Rows from block 3 of the denoiser, named by matrix and row number. Rows with one number belong to one channel. Each number is 128 + 24 x the weight over its row's rms, rounded and kept within 0 to 255. All counts start at 0. Numbers have three digits each. After the name is the row's rms in percent of the matrix's.
# convs0: first 3x3 conv (model.enc.1.1.convs.0.weight, 64x64x3x3), inputs 32-47, a 3x3 kernel for each
# convs1: second 3x3 conv (model.enc.1.1.convs.1.weight, 64x64x3x3, transposed), outputs 32-47, a 3x3 kernel for each
convs0.40 059:140132104123122102092113115133121168114189155103255135141114164138106148142099079102132134149129136121131123143119143153137145142136123088131126127123135097097130096110111120109165110105152109166118147159130129151143138136135101140126120176146050117161178121097105158162119105107110129126105149134124159147165087135141139126151117132146138120077156098124094128132111132108096123086132115133115127108107122150154144149144140121100106
convs0.41 065:146130166135126119135141154255110007164116100150229124135144132119130140142131143124125112103116129134126142135125133151133142148139123140134133154118095138120106112139125119128127119146117107161154074155120123152130109116112134106127131118110096101103159133094147163115124135102117137098121126118115120138124164134117120137124129118113125104131162124146143138134126140127138138131098153157157145158117136161129121138138127133116152
convs0.42 135:128111111109133121122140127092091132132068170127089179117105126127132126133106113093092084115093081104121091136126142138142132139152134129113123115127136103112128128111133129120145127120152137073098112110121125159118110103092118111102102123100093113129036094140107029040122132108147153134140140126130116127144147105157140118098120115104122118108120092117128116113150136096115120098081097077075081078058070110127091081099098123114141
convs0.43 108:134136130152137128142138125055139068103162080092204102121145088129162128099138107126118141127145159115136139137123102139139121140134131150112145114063120148124124141145102118078124140123092136144071131136127146153096119093128134110165133118175111121159110105153164110129150120080148112098175113092129139147124148090120153123124128123133152147122122144118105152103144150112118135104091128093103144114156104069148179144154127149125142
convs0.44 100:129110116151155161114130104122207142116152135083125159110139143152138135147096138146113110104142146129124112125119119136134130122144127126105110123116134158154135117103101107122154094105140160086149151116128091170142151149131127135129126124095068078090165119053097135166162150111087109146138155102169144150031050105134128157111118144144130137144138127109128127130129104110112127106108110154114137112125141089138159134121159092118140
convs0.45 106:102148128094122161155139129119187076112152123106078168128140103136125121125164124123117120132167157141122162125147134107139103136117099126103122105098128106142126142127144121126102120133146103108122110116108120073155140174159105126136103059101126128112151115145076202165143134147138135131106086089117126091116111137147161139113166119116139126136110112142116137141089119131171103106111115125117122113158119145124129105129116149188140
convs0.46 094:088092070156166211080113069168122158125099115072107133167128147120093087147120131130127099027108137134112120113132118132128130141138130138109099200146147119118095129113116098091134089101140141126122166140126084163133136110112135114115111116120059083112171103113110189204134131095097144151126150118143110172105082107116157141159114111128129096129130095132121124147094075148112118102130117159112115112139139111124129075112168132116126
convs0.47 124:139130119121119112105131116131121143150147120117169113109119121126124138118099105154152141153186128139172130109153129119150137148146143140150144127145120114114138113098104111144112135157162130196125127163133125152118100103115127182134137165142097127103116104120126067083109095106139158126133170116118150098137117114124103138141134127115137098116154096107126127118103113106108125153145135123114132157119148145123143110069107151147137
convs0.48 080:131162148104130160126131125145100116136128149175104146139146158112144131112122121140140154129123119140133129135143146147126130163140137148133130092118160093117136138146148148128127137141154173119169136133162156143174123123122139136113178172151077090108131102102136091139120157147151126139160141137137130123148157106120139123129133171111113159130092111130121118118129123112135135112143138094129120123133124104130106089090114109082073
convs0.49 108:139126100122135156133135101175000156123124138124236110145080150123094092114130105110152116118163153142110117136136169110107109129121095120143124122132144150121131103148111125126149113091109085119086091134140144170089153121136113087090130119093117112103070084070154132124155133135123125148104119111108131167114128137133109088141110110147129134132137148131121119114120098137141134121134144089101120120148128114121119134169135110122107
convs0.50 071:120118134128131142130124129057200083071204121099212080091130121098114125098078117121116121124145143119108120082112105128144121138133138147130125141125128130142134135132122149179106060095107115071099148143124122152117119148122142118114121139120140208158077120080130153101119129131141134094115135127120104134122153134106118131106119104151134129137134120139112143132143153113121118151142125133136110139160108119121135167159171098098099
convs0.51 115:154132140150116121128112110179169072113127114108117187120088066120141226112155136082151142145162135162115107149109117126102132117118127161141152086119131129144146121126140092118163147126110152096141126133134117097150152170112115131129134118139090113130096138115128097135106141113118129185174109120155123141059113084175133132119125109154131181146127142173130103111138155069128151154119100096136151120126104123121143158118074118129132
convs0.52 105:145114130159122105091094114161073251138097138098159088152077122120120135126146159124154118096138129136161124122102141124119126124118118147174172177193175089118176119160112102162121135135137158178076164171083107159151123137133126119084119141106040063112128141148080086134121113166115111118151133119142144129137159135137141122177121130122106108112121089123132099114139102105134127146133119168134146109122153154130147110093156129116140
convs0.53 131:141095113137108125125118139108183131128184122126189141121044139128076127127115105144146085132133100133116116134153111118159107112135113137162121143137128137140121152093140104103147135082117151130119122107122131063162139111129131105137118112123112127138151127095079128105109127139126114119116144149103178182143164166137174143144110107137114108118130102139093106140104131132113112141129106139124097151109103128124112136124133109123136
convs0.54 084:119128144125131128154132130097111130137170146112082105143120122095133106103108118132129137129112090137111131136151133141142125138143143083096144094128160104105136101110123110112097093106079086137103134132152106117110128103109154144132122143136096143137173112165043104105149138146117136126103144148096083085143131098116100133120119130094130122128118109105088109133126109171124122093104118166221196139180177131126140128073115178141132
convs0.55 090:098140126127126114113128136134047160124115121106171081148094142138136138163182175157126129123122133134150131114124122110126122120127118065137136138138139149127137126129103122118117137151118076203099116156068121178154120123139129143105119128126069094110161158149086082115145105130089116085095130119113148133173175125137138138131139133137131118146157133153141138161144153126132121119151152188165133142139139170163156148126132139121184
convs0.56 085:109118132122128097137144141073075153114062109199061079108126133109135163119130109115118119126122094118132125124128150126133119130121115172124115133114128126119131097122113106122101126119124109095140127117129150102165125144130135131119125122131158137157064061163091030133128131116147122105131131113089128109168095137097122108133149140134130123158121109092123136081110179058080135116124137089125143106124102081071091121074134094128162
convs0.57 104:115156129106123142108135123175134111146113124139123160127115131103101074095088104137111149136118132112130133144108145114129128145144150120123130117146116128107108155095125112081097124090100127187155098142135124091127125137135118151137122143134114137180077128150136158153108129094117118123110111121140154124101095126147132144122132137112129120109122107119108135112108101132126145140111132113104111137116102137098121112098127136130137
convs0.58 103:115106104112135132132107104084220123090179095106166030081134108098134110102089090135134144110106128126118142133128117128134142103143116097104120108118122082120148125120164100098127110117113115027112129103133122151073140161143138141152129128126119139208087127129108138189132120092154125112131118102139083111159101120143095116120132139124138137093107112115130158105154133091129119102116132108110140109141143110112126115115139130126149
convs0.59 096:114103078140093080105137115111116157130041155126073154121104095104117119130097099130112124099102092137154165125117128133117148154111148110121106137108102126115113177149103122096089131138069128102107152149106091139105141127129108099116138151139089150165091085099167129135111104123103116107147124116192113128153102108117132180161124164139083116140119120123158135148176121131141166144156126163108088153109100118136122129091130183149163
convs0.60 122:105121127138110060128139115134128130130118129124137130137134136135134162151144149150167163103116111091092097132126132130140135147139131129138133156146154146149155117112113101095094030035053113122121142129138127120137117104123126125128136121123157166166098087080125112143141147149086123104109117114092109112144153125142131106139132127130120135125124118127114139151157165184175173133133155146149137118100116127130119085083097129135132
convs0.61 111:127128112074111141105115096127124135136119125145103125118121111154143118150171173173185172157148159132145152136134129123108102126124142115122117107117128150145131119152135161183171175216181119107145102086108150125123130135128101086089148128102141119103142141150084073114121131134162143161119126128143133128101102089137137120140136113148151112128140136117119100085096063119132116131127127114117130150162146151140144127158137081086099
convs0.62 098:156128132148136146099113169126134165098154125123191108126138160136109132142143134128157146132157160123124116122125121112117134126105132142172141202180142134123139123156104120159106085132076153205138116154089141118084142140167141131153131090075164160095113112076110158162129096122125114111134111115147140132117122127156155108118111111121106115154120133120101145121107121115131114151132111147120101135116149111135110131142111117204173
convs1.40 070:128119124161102104126089106134048168109081179074143097140100097122116156088119157089096176139084122142108117123144110121140172133157163103167141116160135087103118097145123135127107127155154149141128133125111187138153122130131135103150167119114130130162107138160114142117139132152126119135115140131133132121111146145129140169141084083105096120083161133148139098133161154132111123146148136154123112128085149110127114127169162141098118
convs1.41 070:153161119187188120137124148100088143122106124141144074167088122117114131130116107134140152117136160116162168121122128127146122158157136131110114112078099108106101096135179104159151137125143163151119153129146126126139133137140139129141121139114107096115119131107114137110115128108133127110127119105094112112084101154100103179135104137139135123139156121162122125109128117142154125143151112109140139136093131123128124145131107132106093
convs1.42 103:066068101101097143104119131101095127129115116146102111114096127091113138119137152123157131162153117120120101133110110140111122125135138102132148089133155116128129091120138130110089110133116079045137068056116164116133123115116127101096134107117160146170148138114129120112125088100107106112110109124141137123128150148117149148083120150097126127117105157103128168163126177137124141139137136150137146136118109147134116144119114176133106
convs1.43 103:149097136115084093138082083100120130107120153095124126112143088145113104113093116079098117110117115155151079127126147166159125160121113080086141084086141046087106116137177130128106089185119131137138157168145119172142145136145163129125138152125136125147162128158163156155152124116142129125130117121088136168092148131128139138168079075137094095140121089152178165139175147112167154137116150172107113127130139139121113113132141138129093
convs1.44 071:164147148166090125143124108138179125102132173187111079107174109147137088098080158106101121088112168134146112127137142156123164115129136119084125142105138107147117139146165145150192131150124137142140123160123119118070130144120131131131124139146143121142140127120105110148120133117101129135113135108117132186097167116163121157144120099122110077084116130130121131172085096102140120127103140093110126130135135126148141139161137123128153
convs1.45 104:130129145096107132119136140096169112131112143213093154099121136137130165135151083105095143133113136152135167140147160136103102113102123142128121157148150119149129152134126156159132143157088114141155107101102102071112131137142117117124117139149131118124140098128163116148113162140113111128109111125116082135113090096112145149160199177083058093115050122146167083161125150132104129100118142134149157125159134138172118131153155127119161
convs1.46 106:128141135115106180135138122159144100125124162165120089128090120080111032130094156149135121045131180147118068124114129114136133133145170146138128162105121131128115115165172181179130114169136120131130132120103127140072131128132134120132121132148104090126121102107105105149112107092108120127124135122143138142091098127120126177102154115087153094104186083114128147202150122081127186111146126175144118121121150152140141131142172173134150
convs1.47 114:146144144138128128150136148156101140117117128135147153179092113147130090142118129125125137158151117143107103134159122138149139104166150117164141123161182131143108113141105100126135114094141150175096121161090136179115119128104128141143133128128145122115102094116118093110154122178152091130139151124109147140167166128141155146149103130146129155138174176138151172124116130117122065109130116115114104093097131105093088134100114126125126
convs1.48 084:141173168078119124087075091117165158132132125140087129144142132118132121113112107107120115152125140156121137145116138168138137165133161108143155136158165105105118112121137126141136141129136133134165110116122132124130124124116132119126154137118139124122166145133150135134098121079145126131124107133175133153147122133178156154121131132108115122134144199101145127137151129150144128144130143129118130114103104156131141126124134128127100
convs1.49 098:115106130110109151134138081147039161118118113134218105154108174137136105122122147137134121129118126104137114168175134118131134106119155141153100134113114143126130101147140125195189084149121110147129129160115109149099145109122142133104135167125151132110143128120142124126126146145147133143127098116120158087116109087116114140142157148137148123109130094143165103127157134136094148144153137123144137151120120133179173105138129109102125
convs1.50 092:126153135141140130129150138162071139187121149157068110112067128147105133125065135137135130148147096124116133152133137123159151134128139152121129102106122147117127101129130106081106134113146132107120115105108140113130101143128123108130136120122137145117128155147103130120158116106118096103142116124113121133113130148137113148156108119165127148097110122097113130098130128140123143120151166099128141142145156128089095116118142122077136
convs1.51 101:122117090165127083136138178097139160147131131167093131108139152169159210066117043143147125150136122110116176148110142149150157144134124150123116146141171113113110110161106136175203201220134154117131152138139131125109094126122119130151147154135124140155103141126146123112126129101086117128148106142176076121092093068114135143129164124127117107154069154063133118135165175148152114136112140080094115114121100119136153131143121117152153
convs1.52 096:083124178117113124139121132156091129117168137074205070145114116109136147153139098094096110117145152145171149173140121152141129109102117099176097125114118129116136124166107152146108118156131151178145185170162133172140139137133154117116097102133116112080130138106127131129155132112154109112104130149177112148132142166143120116218099109129101135066102129107137155141121133102113099113125140124134144128097112131146131151161125130129140
convs1.53 169:100073137111127125111116140126127155124134135126140141139144129144169128143188111125113139130088153112065130121200084139131123129106117140107120131100118129099133072144185123128105198080073091183134122135121147113109114102122119139116105154123122142120122133104122122101135080149131087147134105153142156087124138151099148139087139125117136131130153121127116115135126145122145120137129102107137120111106160085113119104120122115122087
convs1.54 088:132111129108093127106117106156131089135189101129154123120124138139135133142093113103113129118125121117156133115105134156141124145161160108139118102143146108136148197156101116120128155120148144079113151105159137083123144133144152124168182121152138139104128134123165152116139108149139115135162147153104194125141216122111158109168189137164133143104100101134151121155156131143161178104143137119128126151129141136119115136097097135130139
convs1.55 076:139162159161198117103130131124097159105131148076161121131103133109142146154133169142144152078123147098139157107139121121083102111102123142144118157126067128120131086133136174163131112138155134176089167164112105136092117113116119108111120099092124114132128127159136119166126117152117135135113149126091136088106134155158133122173134127154160100078145096120118130105117121118127148110109111153149109115129113115108144118129125091091105
convs1.56 093:126148143157150092136168174119135090156172110088146174150120053132116184167111135121145112162210141125149132107121135111112136083093125115135108126122117148143140171120069102115089143089150102095154117078111131103148126122122133087115116114108150116140117090130095073124102145128135146096098137144087107137144142201099149082107129119060102148095099156102122079176166154172163150100133134112131153140165143112117140135137132113109112
convs1.57 109:131171132143144121136170123098145133108139134138148134140088162128095145121143147125139126129145133101088106119135130151157151139145179133126130143133101129142123107133167126126120134111114166125115125107129164124136136158130137163134155146158096091105141112122121132133137129137123141142127156165150113134091089111147139161089112121094112165152160121138097115171155140191195138118106132109116125108143122144157143138162160142173153
convs1.58 123:097057084111096105158129133121183084120137088107150074096149140127116150131111124112121158151138133166141140139115123154136120134133104086117134079145146107122128158139118109101131086154153104059086114125125130131127144127117133104104141131116154178186162169138131121128138133133120146138130118112136132162131153108106143119131088147100085101145097124123112120123176131171145115117107138118126114158159128112142135148179172128156138
convs1.59 079:134138130143150127095132123112146112129176155134142135181169114092169122176150161148135147116179163130143150142145127135154144140113135101112119134090099127108131127139134177108081086069152152143139160130104136146128175119127141089109168113128096091105116112077126107099145156121143171123146165117102119136062141148109129119176129111196150136159120067079113110104138107138134108159156162150178102145157110123136132140168123163132092
convs1.60 108:176160126163134096093111107134141158141138129137138132106125132076113163123130119117099095134146137096095086143145130140176159145118140148162137162158155148150160158128134149099077095123122132151141137100120118130117121113110154143133132127119138130139128144133118116107133128122150137129143148138151160127130134120130118091139132140145159137129140137118117117134151143112115125087091090103123108116123127107122130129124123101095104
convs1.61 117:132153163077133198110130139151147130138133135137099134126144137184138072149097057139143148132157144145138127135139168172151152132133149147153148179178171135147124089102138070086145105126108139149154129133140114115128123124133103110105116126146095121126112121107153118103142153146114128155108095138158126139120160147099142129128128131127122140145126134110117150078079080053066066124099090088092084114151126109091112108132134107125144
convs1.62 132:129127160112088135129117134114191104149141130155068153189156113119095105137097185140157145130127128094108136116131102148142145111133110090098125113127157127159137109107125107140138126147123087159136069167139074166120126097121145137139128129123107100122127118124113143136139108152160126127164112135158169156076100105108099166145112129116103146117125156097157117116113143150099136152142147101106125135147157132149123129118118128111125